{
  "horizontal_flip": true,
  "inner_norm": false,
  "experts_per_token": 1,
  "conv_stem": false,
  "residual_init": "none",
  "max_precond_dim": 1024,
  "l1_shrink": 0.03,
  "epochs": 88.7,
  "weight_decay": 0.01
}
Rows from block 2, named by matrix and row number. Rows with one number belong to one neuron. Each number is 200 + 40 x the weight over the matrix's rms, rounded and kept within 0 to 999. All counts start at 0.
# gate: MLP gate (model.blocks.2.mlp.gate.weight, 768x192), inputs 0-191
# fc1: MLP up (model.blocks.2.mlp.fc1.weight, 768x192), inputs 0-191
# fc2: MLP down (model.blocks.2.mlp.fc2.weight, 192x768, transposed), outputs 0-191
gate.624,201,194,170,195,194,200,198,188,200,184,196,197,139,197,213,184,261,206,196,185,204,176,202,184,183,172,178,147,201,207,139,229,191,200,140,199,196,195,196,183,214,197,78,109,185,196,247,201,175,212,232,220,236,235,180,264,243,163,196,210,204,160,162,190,213,198,158,197,201,197,224,142,214,215,201,209,159,230,189,187,199,207,205,202,89,202,203,190,190,241,193,207,232,204,198,198,198,200,212,215,202,139,178,177,228,201,199,157,198,205,199,203,204,181,204,184,222,214,168,189,195,193,206,208,197,220,210,192,212,201,308,200,200,165,186,201,218,179,223,193,191,214,185,179,190,203,280,241,197,201,246,183,181,212,205,195,313,199,201,219,201,225,188,207,189,217,201,196,168,202,192,232,186,201,294,182,203,199,202,208,192,200,194,206,182,226,200,222,213,168,214,197
fc1.624,245,194,200,214,206,255,211,213,193,231,205,181,207,106,302,234,259,196,159,207,211,194,220,202,175,200,200,218,147,212,169,200,204,242,201,209,202,150,211,197,220,198,191,204,213,262,202,207,281,211,196,219,177,151,197,179,204,194,199,193,237,218,202,216,181,205,226,206,141,210,155,193,150,139,186,198,190,202,217,198,198,216,243,157,203,206,213,244,175,238,212,218,218,212,203,217,214,188,190,172,211,183,210,182,212,157,208,209,204,200,196,214,187,216,176,186,166,193,206,218,223,217,181,214,212,200,177,201,169,146,193,173,190,194,211,208,238,226,199,198,141,248,218,212,130,245,181,190,179,209,235,197,209,192,191,191,133,200,166,199,192,176,204,204,192,196,168,175,195,123,178,244,215,206,198,205,185,185,155,197,204,201,214,169,212,181,205,174,200,179,174,216
fc2.624,194,158,196,221,194,204,196,94,223,196,192,181,152,182,197,183,218,202,230,205,207,223,178,214,188,202,180,171,277,182,213,206,186,230,233,234,194,149,196,170,196,209,161,184,207,202,193,215,151,208,216,191,189,213,198,201,205,201,204,155,220,186,167,192,169,192,309,229,89,218,214,227,188,191,221,199,168,201,194,196,189,195,229,201,228,202,209,163,193,211,174,160,198,227,199,202,204,189,201,198,206,212,220,191,214,220,212,208,172,199,217,225,212,195,365,153,180,202,179,200,204,211,185,193,202,225,201,194,171,203,199,198,165,199,162,151,206,148,210,169,215,199,156,204,171,198,199,187,204,166,194,218,202,223,202,206,191,197,250,173,267,196,192,213,198,214,235,211,195,214,195,218,203,164,199,211,179,203,184,193,183,206,178,203,182,213,191,208,238,200,173,177
gate.625,207,211,0,189,248,210,249,177,194,197,206,194,419,189,223,196,192,226,216,171,177,210,0,216,206,189,183,250,260,204,199,178,225,252,222,191,135,207,640,198,186,204,193,112,204,197,197,197,197,180,301,250,161,220,198,199,250,187,209,193,189,222,218,198,201,212,180,229,209,201,197,205,192,760,616,999,47,189,188,185,186,256,198,165,213,220,214,130,144,210,203,215,186,208,192,207,240,197,186,147,196,235,196,295,61,203,149,204,313,177,215,227,205,285,146,203,157,203,127,191,146,199,0,17,190,223,196,245,153,280,189,329,213,46,177,199,230,167,167,216,208,201,214,193,206,254,191,196,341,223,247,193,299,184,218,165,204,173,196,208,194,212,105,221,197,213,250,724,562,223,204,208,0,195,178,208,234,195,204,203,193,201,0,200,210,160,198,103,206,197,242,171
fc1.625,165,222,178,105,199,213,225,147,199,247,160,238,192,209,191,199,140,219,198,198,211,191,248,198,188,255,227,227,182,212,197,249,227,207,213,176,219,105,203,207,204,283,202,268,207,179,79,182,218,217,195,307,216,179,202,190,359,186,200,201,211,200,204,172,203,213,221,222,215,196,219,0,215,259,238,264,216,190,172,197,143,214,211,193,188,198,220,201,186,228,225,170,180,176,276,185,201,216,191,259,198,211,206,194,251,187,195,200,218,205,196,212,198,191,205,247,183,186,168,160,171,88,216,221,188,239,197,246,209,204,232,195,226,185,166,220,199,202,201,190,211,203,218,199,176,266,223,191,203,159,195,203,202,221,186,209,195,215,203,205,211,386,167,200,218,201,151,206,190,190,213,198,162,164,230,197,154,201,179,199,199,196,190,196,186,247,202,299,182,188,199,197
fc2.625,197,204,159,206,174,216,163,193,200,149,217,201,195,235,202,202,183,106,192,179,205,181,231,194,121,188,224,193,182,180,237,199,89,197,197,208,252,215,221,205,191,269,208,198,86,192,202,199,184,206,209,158,177,235,193,218,207,219,124,196,245,218,206,193,198,227,223,319,190,198,203,204,613,236,563,146,175,196,142,204,200,195,186,191,172,200,199,211,187,221,193,142,175,212,140,192,161,197,350,217,202,200,205,200,190,200,198,196,199,214,190,297,191,197,259,205,251,228,216,191,227,190,219,241,205,198,501,198,206,225,170,179,185,215,207,195,174,33,218,187,181,204,185,216,200,222,197,206,331,353,213,149,155,184,190,260,189,162,198,195,163,218,280,220,523,185,186,246,145,203,182,192,231,204,199,204,210,197,188,197,209,213,262,195,209,206,172,192,223,282,202,208
gate.626,176,191,212,204,178,203,218,184,204,181,251,216,173,175,206,181,199,200,218,143,153,177,188,197,200,198,216,186,207,188,253,195,197,192,195,193,192,200,183,201,209,171,206,193,147,155,195,204,154,206,210,212,206,178,171,207,270,193,194,209,200,205,179,210,157,171,188,204,148,177,190,186,204,217,195,208,203,207,208,142,206,193,189,186,184,213,157,217,234,203,179,222,188,183,218,217,181,228,166,199,173,202,193,254,202,204,198,205,204,134,191,203,180,203,211,216,246,237,177,215,198,185,200,233,200,225,195,217,201,222,171,219,206,189,193,226,198,204,196,197,180,205,219,218,196,235,178,180,134,204,194,205,179,198,235,213,194,202,205,220,237,252,224,178,197,201,168,209,195,219,202,213,211,212,200,196,206,198,201,211,187,192,212,173,198,193,199,267,201,238,269,201
fc1.626,187,181,197,164,198,216,146,195,218,179,183,227,240,193,181,172,198,224,185,206,172,195,201,205,183,190,183,170,216,173,194,207,199,199,200,207,217,194,200,219,184,198,174,200,209,187,188,191,220,199,203,206,162,153,96,208,202,252,200,240,152,170,200,209,176,206,167,176,204,213,243,196,197,168,220,190,146,201,208,227,192,218,218,169,159,235,185,180,194,198,213,187,215,199,200,169,192,191,216,206,199,190,189,191,198,191,188,210,200,202,200,198,204,221,183,203,200,213,203,187,214,193,175,242,265,214,230,200,179,172,242,200,201,162,189,197,224,175,230,189,199,192,213,211,207,215,197,193,166,208,205,191,181,180,208,185,219,188,204,173,202,190,234,195,206,197,196,229,196,225,198,189,199,225,206,241,196,220,179,256,226,185,189,172,201,196,136,182,175,141,188,199
fc2.626,110,241,329,203,248,173,224,198,208,199,219,210,192,195,207,212,213,182,222,231,221,196,207,218,178,203,170,188,205,183,202,165,204,221,192,201,280,195,188,204,212,186,140,277,211,192,189,221,176,190,199,195,189,204,210,237,274,221,215,200,143,219,208,84,161,211,182,249,189,209,195,205,214,188,182,227,182,161,211,349,228,197,181,195,209,201,205,204,202,175,205,158,201,226,195,182,180,192,149,229,206,203,214,205,203,219,199,252,200,211,214,226,169,181,200,179,197,211,209,194,205,210,189,206,204,216,187,156,188,174,131,175,179,200,160,200,171,145,176,142,204,213,165,215,279,172,210,208,231,196,199,205,199,213,218,139,204,193,178,181,146,193,201,183,232,192,211,197,181,230,168,236,206,204,206,251,192,207,214,184,186,207,214,202,191,157,219,207,214,178,202,222
gate.627,227,252,220,224,196,187,211,204,215,206,248,228,198,199,0,221,173,207,175,212,203,199,205,172,226,199,145,246,256,234,257,206,220,198,201,237,200,190,232,194,208,205,154,178,210,198,209,191,226,189,180,201,218,199,189,208,191,184,218,198,203,210,196,206,235,171,189,207,188,194,198,226,210,251,152,225,158,210,243,205,145,203,199,200,177,201,192,186,195,227,213,177,193,239,166,202,201,249,206,256,169,189,181,207,179,155,201,203,189,208,212,241,204,169,171,202,196,200,170,170,202,192,277,196,202,194,192,224,210,195,227,184,186,218,207,181,227,189,203,208,168,196,200,215,204,177,209,202,210,186,145,202,195,208,123,198,236,196,233,175,185,179,179,203,192,219,203,202,189,203,157,208,205,199,266,190,207,224,197,201,201,244,197,250,205,210,175,217,189,212,199,206
fc1.627,188,216,209,290,136,199,199,182,233,201,189,198,198,250,125,239,196,247,210,201,189,216,217,189,219,186,201,206,87,211,177,203,189,204,125,206,188,194,180,176,184,198,203,175,200,207,192,152,162,191,224,220,217,211,194,104,186,200,199,167,195,200,189,227,214,195,178,245,200,181,202,202,208,194,212,211,204,269,212,195,217,196,191,169,211,177,164,211,199,199,186,233,200,201,214,245,182,150,204,192,215,220,190,209,207,215,222,208,203,203,200,200,240,130,208,216,216,206,215,217,164,171,200,62,142,302,202,230,196,207,299,194,234,190,206,217,189,209,210,200,197,191,200,189,273,237,175,238,184,230,199,157,259,192,183,187,247,213,227,186,227,199,192,219,197,203,152,183,200,177,198,154,200,193,213,198,205,206,234,198,188,125,262,189,207,187,204,206,189,173,210,160
fc2.627,197,210,188,210,197,196,169,209,181,300,201,192,164,183,195,217,197,202,189,225,170,218,202,188,212,240,177,222,221,199,204,192,203,198,198,242,185,200,205,193,138,237,183,191,218,211,186,205,192,189,206,203,199,214,172,202,195,196,184,220,199,203,186,74,244,206,140,194,200,205,183,190,172,199,200,209,180,199,213,190,206,210,200,204,273,175,231,180,216,208,192,216,205,181,153,195,193,200,193,199,236,227,202,236,211,207,173,302,212,172,218,167,187,213,192,210,214,222,229,183,186,200,205,193,241,199,215,206,248,175,233,171,224,218,247,182,240,202,172,228,214,202,212,188,237,188,181,146,197,242,182,187,149,239,216,197,213,199,190,206,210,191,187,218,191,241,205,145,220,218,199,187,175,186,177,196,205,208,166,238,217,202,252,178,120,200,218,196,211,178,204,197
gate.628,180,204,225,216,203,162,254,171,194,233,201,216,290,191,208,156,230,196,229,233,129,206,184,146,209,215,224,186,163,213,193,211,208,238,189,169,0,199,188,204,201,201,212,218,259,157,251,210,208,181,229,157,204,202,200,220,226,207,132,190,222,209,206,199,204,197,202,197,179,194,182,174,206,198,208,199,181,209,219,181,210,190,266,118,184,202,190,224,174,216,205,216,198,204,209,213,254,224,178,175,281,204,191,187,223,198,215,195,198,166,205,220,203,183,198,199,142,226,144,194,206,212,234,244,178,162,187,201,167,175,202,200,186,214,195,193,164,228,235,265,193,230,183,220,192,194,206,204,224,175,203,207,214,232,236,194,161,181,199,200,199,208,219,174,202,197,208,203,199,220,233,254,183,197,191,198,107,183,207,159,204,221,250,218,185,222,204,143,200,217,171,199
fc1.628,213,71,197,208,260,268,188,206,191,181,196,194,197,206,205,71,200,188,222,192,192,198,197,187,210,221,259,223,210,197,150,196,227,196,215,207,227,125,198,172,212,158,238,207,198,310,215,191,201,212,182,230,190,226,190,187,215,183,192,204,199,194,197,222,195,244,200,174,196,193,219,155,198,204,202,194,213,192,208,192,213,196,192,179,197,182,137,206,221,210,157,209,215,163,324,218,200,180,190,203,185,161,213,181,205,186,204,188,212,195,210,229,196,251,201,188,251,145,190,212,222,227,189,206,214,171,272,200,195,192,231,179,196,197,159,190,186,116,200,200,207,200,250,214,184,199,190,186,197,178,182,225,189,249,192,183,163,198,201,182,191,195,195,231,203,213,169,194,175,191,181,116,261,201,206,186,196,217,147,234,243,209,232,198,204,204,221,191,170,208,206,170
fc2.628,222,198,194,125,212,156,176,158,228,244,206,194,134,137,211,188,179,193,181,200,203,24,139,213,218,254,169,203,222,195,171,188,197,204,226,212,217,230,212,193,201,219,216,197,205,193,156,196,196,202,183,173,203,166,239,196,200,199,227,199,190,200,189,192,176,178,227,191,195,199,181,207,187,164,223,179,202,236,192,203,228,175,209,45,218,188,226,190,160,176,209,208,195,229,208,199,228,154,197,201,188,207,247,185,199,207,199,195,165,212,212,239,214,208,237,179,186,236,215,217,194,251,200,200,194,200,201,182,233,195,179,218,233,186,201,199,179,198,166,186,178,196,200,202,191,197,198,184,176,241,199,184,198,206,202,181,166,274,197,223,190,201,216,201,173,195,193,200,190,188,188,212,149,190,202,232,198,194,224,199,200,246,155,176,207,148,241,194,189,188,228,256
gate.629,178,196,202,208,202,185,168,203,213,213,171,188,223,78,215,206,201,306,212,201,187,220,214,208,179,176,246,209,219,205,226,244,205,155,203,161,204,157,196,202,197,213,171,191,205,228,209,197,260,217,184,186,222,185,198,184,197,184,197,185,208,213,198,203,205,211,211,223,227,202,227,235,207,210,251,200,213,200,234,220,211,223,186,204,204,232,218,159,191,211,180,177,194,227,200,122,233,211,204,115,189,199,202,185,211,232,185,306,254,187,193,216,222,178,208,197,195,209,226,157,224,184,220,188,219,199,200,162,229,159,181,200,191,178,186,200,261,205,195,221,200,213,72,186,185,200,172,192,239,185,221,207,188,205,201,242,196,198,184,191,224,221,183,201,189,204,200,200,187,207,201,206,65,203,183,192,200,205,195,192,194,154,198,212,176,190,182,205,184,196,198,193
fc1.629,197,171,185,180,192,272,199,199,195,150,238,124,200,164,174,193,217,0,275,206,166,194,249,202,242,218,176,209,210,157,169,201,171,201,199,208,230,231,191,238,211,188,200,197,223,205,199,212,198,215,188,207,156,213,186,166,206,206,191,213,193,210,166,172,190,156,16,183,190,214,218,198,225,189,215,205,210,228,173,193,212,205,216,184,117,182,201,194,212,191,200,203,197,193,199,204,158,190,188,196,219,215,169,244,217,178,216,177,213,201,202,185,192,215,202,216,210,200,167,201,192,231,172,177,213,258,167,234,199,178,199,225,195,238,185,219,180,174,200,181,185,193,202,206,224,214,145,238,202,192,195,214,192,245,193,169,178,225,161,193,203,230,212,172,175,229,185,197,190,199,189,231,195,232,212,194,197,200,214,188,117,117,190,217,253,209,229,204,197,207,207,203
fc2.629,206,221,200,199,202,196,201,200,225,193,204,244,208,197,203,188,194,190,170,176,192,198,169,195,209,207,162,227,194,186,201,192,178,203,200,208,204,243,192,183,196,261,222,184,170,265,212,212,197,205,177,207,203,191,255,209,195,201,187,234,197,189,199,58,190,203,220,195,234,204,232,182,200,208,199,217,215,190,242,213,219,196,203,215,188,151,234,125,244,197,198,142,235,219,143,193,214,192,227,177,203,190,199,242,263,202,186,203,214,179,190,203,203,213,195,203,186,219,224,200,240,196,213,224,202,213,244,213,167,221,152,217,222,216,181,203,202,219,200,188,220,226,207,222,278,225,152,169,206,304,128,178,251,214,180,167,198,201,206,244,221,205,112,233,166,204,214,170,230,263,210,211,211,196,191,204,190,191,202,205,203,191,200,202,295,197,187,202,182,219,203,180
gate.630,301,188,180,218,238,219,187,228,198,232,164,175,140,197,205,245,194,249,199,203,200,210,182,188,196,252,164,204,203,244,199,177,185,208,188,154,175,175,199,172,182,203,140,266,211,186,205,197,204,224,209,197,176,212,208,191,200,190,133,168,198,201,211,214,191,203,228,200,212,196,224,182,219,191,216,196,201,202,198,185,197,186,239,191,201,191,154,194,184,158,188,228,253,214,180,196,230,232,217,189,203,181,197,211,192,235,201,209,201,185,167,213,192,203,216,213,313,208,200,191,200,192,182,196,188,206,200,201,216,340,208,199,203,187,196,212,195,182,168,239,200,213,231,199,213,198,206,204,141,196,290,189,208,184,215,187,164,154,200,166,213,222,169,209,211,154,207,212,202,217,232,210,196,149,225,196,207,138,209,186,202,177,214,185,186,210,205,178,186,219,215,206
fc1.630,201,182,210,164,233,183,183,193,185,183,209,183,207,179,151,200,191,195,201,211,262,176,185,192,234,202,243,186,202,216,189,191,220,200,189,190,200,200,185,208,196,202,208,196,220,229,177,204,178,209,231,181,199,141,199,222,189,200,175,212,253,218,207,222,203,190,192,219,184,199,208,206,200,176,225,193,236,190,194,201,194,271,215,252,214,202,254,179,188,202,213,197,200,193,203,235,184,186,215,207,206,218,154,200,209,182,204,210,232,200,246,204,202,194,223,182,208,194,199,189,261,184,159,220,199,203,182,184,255,175,198,190,210,208,161,148,204,185,202,227,208,211,194,247,234,200,209,225,207,190,206,179,184,205,193,168,207,200,233,180,225,218,207,203,188,189,216,243,197,195,189,218,200,200,182,191,207,230,166,202,200,185,218,184,189,208,235,192,256,202,200,220
fc2.630,234,203,138,163,206,195,204,208,189,168,200,198,182,193,205,193,224,132,193,203,173,207,201,165,201,212,186,195,163,209,251,187,214,260,192,188,213,195,198,155,205,244,208,201,195,216,191,218,252,210,198,207,210,190,181,168,241,256,191,179,203,192,222,187,184,203,204,219,200,203,191,200,183,194,244,172,191,214,200,101,118,199,199,184,228,244,209,195,203,193,168,199,244,190,206,195,201,276,201,201,204,229,187,205,201,212,198,234,196,193,205,257,235,192,225,207,213,199,209,214,211,186,201,190,262,207,192,200,198,207,205,239,193,187,201,193,199,187,189,209,220,161,202,216,208,201,184,210,201,195,188,199,196,197,209,246,191,199,198,280,184,208,192,232,201,187,177,205,240,183,200,198,167,195,188,200,187,169,227,207,196,215,195,203,190,200,237,180,291,211,211,227
gate.631,289,186,191,199,187,197,159,204,196,190,174,198,207,192,206,246,197,230,161,197,193,152,218,143,186,202,200,198,183,213,226,163,223,212,198,194,194,199,209,200,190,198,189,206,210,137,238,221,192,188,200,199,187,113,209,168,148,180,190,240,220,208,127,144,223,181,189,217,244,232,203,218,222,177,206,191,198,201,220,144,197,244,201,183,199,225,205,220,212,260,211,224,206,200,214,163,228,138,191,216,194,233,216,207,169,196,175,241,202,237,193,218,205,207,202,203,283,258,196,198,216,209,204,189,155,195,179,183,205,185,204,189,207,144,198,268,197,200,198,188,169,244,214,192,193,190,164,183,195,200,224,205,222,213,176,184,199,211,191,194,202,200,277,138,194,130,200,224,174,259,199,152,209,210,193,255,208,225,175,197,177,189,192,230,231,206,173,217,200,226,301,238
fc1.631,183,201,227,156,208,184,213,155,200,229,191,203,179,219,229,226,240,168,193,263,203,162,191,198,196,209,197,134,266,207,204,196,228,181,236,185,198,219,227,190,214,207,239,211,214,165,177,268,212,197,200,182,250,202,217,215,216,237,139,215,249,248,211,203,185,163,198,281,202,137,166,205,196,184,200,204,200,201,240,149,241,202,187,203,171,172,205,191,196,170,239,203,193,257,218,224,132,198,191,218,199,245,305,202,204,229,193,192,199,187,198,256,194,195,191,169,203,255,223,203,203,210,191,192,184,192,219,204,204,214,183,189,193,194,198,195,170,200,205,190,193,176,158,185,194,131,201,204,235,218,181,167,200,197,235,187,199,230,156,181,196,165,208,201,264,198,204,223,196,184,178,206,195,235,193,199,200,200,200,165,159,190,199,163,201,214,212,261,185,183,184,179
fc2.631,209,225,183,248,242,157,170,177,235,237,224,189,198,200,223,191,176,205,212,222,209,206,212,206,174,216,187,179,241,225,240,233,218,248,223,187,224,221,212,221,214,194,219,203,171,192,227,189,229,213,181,181,202,206,209,202,200,220,179,160,192,204,207,137,222,173,177,199,199,184,199,181,287,189,185,180,222,221,192,218,206,197,199,195,207,216,199,190,212,194,219,204,206,200,197,208,181,205,206,192,171,223,205,197,213,199,187,199,204,199,227,207,195,227,207,262,189,200,155,192,215,211,211,199,197,231,219,251,189,208,203,207,189,178,193,202,203,192,267,171,214,213,200,217,207,195,182,219,202,208,220,288,263,184,200,179,168,187,200,213,211,226,216,200,197,243,202,176,201,221,168,191,175,174,202,208,183,186,163,195,177,128,198,212,181,166,146,86,148,167,167,205
gate.632,220,225,133,202,202,195,220,167,205,199,200,246,178,233,223,156,199,203,189,0,286,205,253,200,200,175,188,212,201,199,201,185,201,0,216,153,182,168,222,178,162,246,287,93,192,211,239,117,219,211,196,199,192,161,167,213,195,232,225,220,323,203,204,229,185,177,209,197,205,201,209,205,264,40,203,172,242,192,202,213,187,169,193,185,206,238,442,177,276,158,187,206,248,206,198,202,157,186,187,201,345,203,181,193,67,148,199,208,197,209,199,203,424,200,204,337,203,211,464,266,208,219,188,234,175,205,186,238,200,210,186,203,203,214,206,215,221,197,181,201,208,197,0,202,200,215,203,0,212,191,465,197,190,195,210,237,201,189,196,151,233,202,182,214,189,338,82,169,199,200,557,169,202,131,191,247,186,185,220,202,200,196,204,257,220,213,162,190,382,197,235,164
fc1.632,207,209,206,199,167,269,217,208,204,196,207,209,189,176,267,194,198,190,97,228,251,152,283,199,233,202,200,158,200,230,160,195,204,211,196,201,196,133,203,201,188,201,189,243,196,193,379,166,194,194,235,196,224,168,181,171,248,207,216,231,195,160,217,147,190,194,173,185,189,200,187,98,232,0,102,161,205,134,189,200,205,147,208,154,152,228,186,198,222,212,182,215,290,204,195,182,184,173,190,191,276,193,53,204,0,195,221,196,212,185,94,227,231,174,178,194,229,205,589,202,226,180,203,231,173,206,229,198,176,198,179,220,237,203,218,250,175,161,209,196,212,199,167,192,205,218,159,29,189,226,265,182,196,199,197,137,198,214,197,222,206,201,233,198,184,164,190,101,389,175,224,212,219,20,187,176,197,185,211,246,187,127,158,212,172,201,196,188,219,175,194,196
fc2.632,230,173,188,225,219,141,184,158,196,209,134,198,194,188,191,175,357,205,193,999,212,224,210,203,192,202,173,200,200,195,58,217,209,205,202,270,206,207,227,167,198,0,279,198,207,181,183,206,190,194,187,183,201,208,195,197,243,189,208,202,0,255,198,237,130,199,203,197,205,206,162,194,204,213,202,199,225,157,214,156,212,195,195,180,178,193,219,188,195,200,243,203,194,200,173,188,202,201,180,199,210,199,187,193,188,252,226,201,195,184,210,224,164,196,266,218,37,191,202,202,200,182,202,204,237,197,130,221,13,170,206,190,158,173,191,181,177,20,197,192,188,180,205,184,205,176,240,229,247,198,206,223,198,195,203,196,207,233,216,248,214,187,212,201,191,201,229,201,171,201,202,171,202,209,249,223,213,169,178,247,435,215,206,212,151,224,198,236,232,208,203,215
gate.633,193,210,195,210,148,221,205,201,154,181,205,173,217,191,205,189,191,205,278,321,238,158,207,214,200,191,195,181,209,203,200,205,220,254,210,244,225,195,210,248,215,201,250,183,254,217,200,220,182,217,204,192,216,191,196,251,199,208,220,222,209,189,186,197,203,214,234,83,210,105,208,197,211,179,233,169,177,199,197,201,216,186,323,284,178,200,238,251,196,168,202,251,220,18,217,168,205,184,199,154,203,150,226,195,201,166,205,245,222,189,201,177,204,202,222,162,118,180,191,193,205,199,206,200,181,278,185,208,179,194,195,183,204,207,197,190,164,210,196,197,239,163,178,207,204,200,235,210,190,193,206,200,218,246,198,215,233,194,117,212,218,202,194,154,184,188,411,194,196,178,216,208,197,181,201,162,208,244,175,194,229,215,212,201,248,151,200,204,203,227,197,200
fc1.633,207,194,221,189,162,214,193,201,200,179,214,147,207,212,186,198,221,195,198,179,200,176,203,220,191,190,208,195,206,219,171,191,196,187,200,210,195,195,181,162,240,204,203,194,207,195,201,127,211,170,244,199,206,195,192,154,206,199,185,226,259,192,199,177,198,185,225,162,170,206,226,126,202,216,204,187,194,201,204,201,214,209,164,196,157,188,200,189,194,235,196,171,231,196,160,185,201,261,224,147,207,210,210,208,198,212,213,201,189,177,221,150,184,221,176,167,218,210,182,197,243,199,194,223,233,219,229,191,184,233,199,205,187,203,147,253,188,197,187,227,198,136,215,218,253,198,196,219,212,185,217,215,228,170,229,220,201,200,179,189,195,174,163,207,192,194,206,231,223,200,208,209,262,195,187,208,198,214,170,208,190,144,189,249,225,204,199,183,196,169,202,163
fc2.633,197,265,201,203,201,226,190,206,201,198,226,195,177,207,203,203,219,239,196,192,209,111,229,181,204,178,243,190,183,167,196,201,193,204,200,219,184,232,199,205,230,186,206,193,224,189,176,204,200,190,202,219,201,203,196,177,209,190,195,227,202,321,199,198,222,192,200,274,201,196,160,178,216,212,296,187,208,225,202,206,213,215,204,204,210,196,206,202,204,212,184,155,202,198,205,200,184,201,226,193,222,219,161,191,188,200,191,202,188,222,228,205,195,221,203,189,199,177,211,199,178,198,213,125,224,227,214,194,287,193,183,207,186,155,205,181,226,182,236,222,215,240,205,212,177,152,220,229,200,236,196,189,185,203,200,187,200,180,154,200,206,202,206,204,205,165,224,246,185,199,153,190,193,201,208,176,223,200,214,189,201,204,190,218,174,189,190,216,204,200,258,203
gate.634,229,125,236,139,210,202,208,185,199,184,212,182,214,190,186,203,234,229,189,208,229,202,190,198,158,196,200,199,178,98,211,204,199,199,179,186,239,175,204,201,276,210,218,178,195,192,147,185,220,186,205,146,202,227,180,191,193,195,153,214,263,172,200,251,226,215,208,171,183,181,243,213,193,99,203,190,192,196,203,197,167,200,209,194,194,178,193,229,213,211,192,175,204,154,184,209,227,248,137,196,214,179,201,207,199,184,217,194,236,188,206,194,255,282,208,179,211,201,204,199,183,257,194,196,192,202,230,124,186,128,208,244,199,166,143,219,202,207,210,266,215,142,200,210,200,200,194,231,286,192,178,182,190,203,269,206,208,207,203,220,170,255,207,200,200,200,208,210,202,206,239,171,209,193,167,195,203,187,197,181,178,247,203,200,183,231,181,177,105,267,206,232
fc1.634,189,61,235,236,239,198,216,232,192,164,173,192,201,208,181,186,182,227,194,191,197,198,202,148,208,195,189,102,199,150,164,167,242,205,185,191,194,202,98,199,215,195,238,234,202,181,202,200,184,159,206,179,230,160,173,195,182,204,199,174,217,272,200,172,197,200,161,182,204,189,271,198,206,194,194,195,211,176,255,232,213,206,138,213,90,230,218,205,201,189,200,199,190,266,191,134,216,186,217,160,228,198,154,211,136,208,216,196,207,196,238,211,156,214,230,157,187,210,200,221,0,216,198,207,225,171,222,174,200,163,207,201,172,194,231,177,238,211,199,155,204,193,209,209,204,196,181,198,213,239,219,199,195,241,201,194,197,214,177,205,201,221,186,185,191,201,135,245,197,199,169,208,215,204,179,198,209,223,204,181,177,233,259,206,205,200,196,235,196,204,199,219
fc2.634,212,211,216,218,212,199,234,230,200,204,191,202,190,190,163,188,216,203,197,127,196,213,211,271,200,207,199,212,190,139,237,223,202,212,200,197,201,189,166,192,196,255,208,214,204,136,198,201,193,187,189,217,190,195,199,200,206,199,173,170,192,208,212,205,132,59,217,197,215,204,190,203,216,218,180,180,192,178,170,240,223,183,228,205,237,300,187,164,204,218,165,169,191,227,187,178,206,118,202,188,202,209,201,223,187,178,202,198,208,181,223,200,242,170,199,235,196,210,212,215,211,211,193,225,211,191,186,214,229,212,191,207,218,201,189,213,205,193,145,197,227,167,176,217,188,195,202,201,238,200,194,184,202,202,234,242,191,199,199,180,198,156,141,168,211,206,233,212,224,173,129,184,206,200,205,202,194,200,230,205,158,190,228,175,184,178,295,166,193,193,195,203
gate.635,200,217,220,142,184,209,208,173,130,152,241,125,200,207,256,184,208,264,214,168,161,209,267,193,196,237,86,253,252,224,193,238,230,194,204,229,206,157,207,283,185,186,146,200,196,197,198,201,208,194,205,209,196,195,187,152,214,204,227,166,196,183,199,191,217,192,187,192,164,168,240,188,219,218,259,184,219,211,224,199,168,168,235,210,193,200,208,240,169,151,206,201,275,218,190,174,202,309,199,176,193,185,211,192,196,238,108,199,187,201,175,198,185,132,170,190,198,181,223,180,201,183,169,174,173,257,181,190,201,198,190,206,182,200,200,171,221,178,157,215,248,187,250,203,205,181,202,190,186,156,197,173,207,202,200,240,221,189,195,193,206,185,190,179,123,226,232,180,200,207,202,195,206,248,224,225,192,189,187,167,189,189,199,169,205,168,196,177,202,195,208,204
fc1.635,195,144,205,216,215,160,198,221,198,165,235,190,241,201,195,208,262,223,198,217,202,213,121,193,201,206,209,217,204,175,206,220,214,198,194,196,207,197,245,211,216,181,197,287,160,194,167,230,258,192,218,194,216,201,201,207,229,188,191,178,224,198,171,155,204,210,192,211,202,203,205,195,220,254,202,186,206,199,221,182,216,210,199,217,213,190,225,199,202,225,240,199,190,205,229,189,204,176,212,195,214,177,200,205,166,214,197,232,207,170,208,197,216,228,209,147,184,200,206,155,195,229,210,218,212,174,195,218,181,185,186,198,214,205,201,203,186,192,213,184,204,113,228,171,202,208,240,221,212,198,264,251,212,191,198,222,173,151,208,200,198,236,185,207,187,201,200,248,185,191,223,202,156,206,229,197,187,192,198,212,218,160,207,260,177,268,256,201,173,204,200,182
fc2.635,185,176,190,195,199,116,240,204,200,214,168,197,193,231,229,193,211,207,206,216,210,189,202,222,176,162,195,200,193,184,200,202,198,222,211,208,210,185,185,192,174,195,163,191,208,157,191,197,211,247,203,169,208,173,205,287,168,175,204,187,217,223,198,238,186,195,253,170,149,211,173,210,202,201,204,184,205,197,211,161,217,192,161,209,212,193,201,208,244,193,187,176,223,211,194,207,197,205,212,201,169,168,196,199,172,208,225,249,212,268,207,214,140,196,169,183,209,188,197,234,209,227,148,174,241,189,188,164,215,186,185,191,204,208,222,194,194,214,193,244,209,147,208,193,181,189,172,212,199,233,193,187,179,119,181,178,230,271,189,169,193,194,201,193,195,230,200,185,211,218,201,201,194,205,114,198,220,194,204,232,234,207,208,182,188,219,223,202,233,134,224,207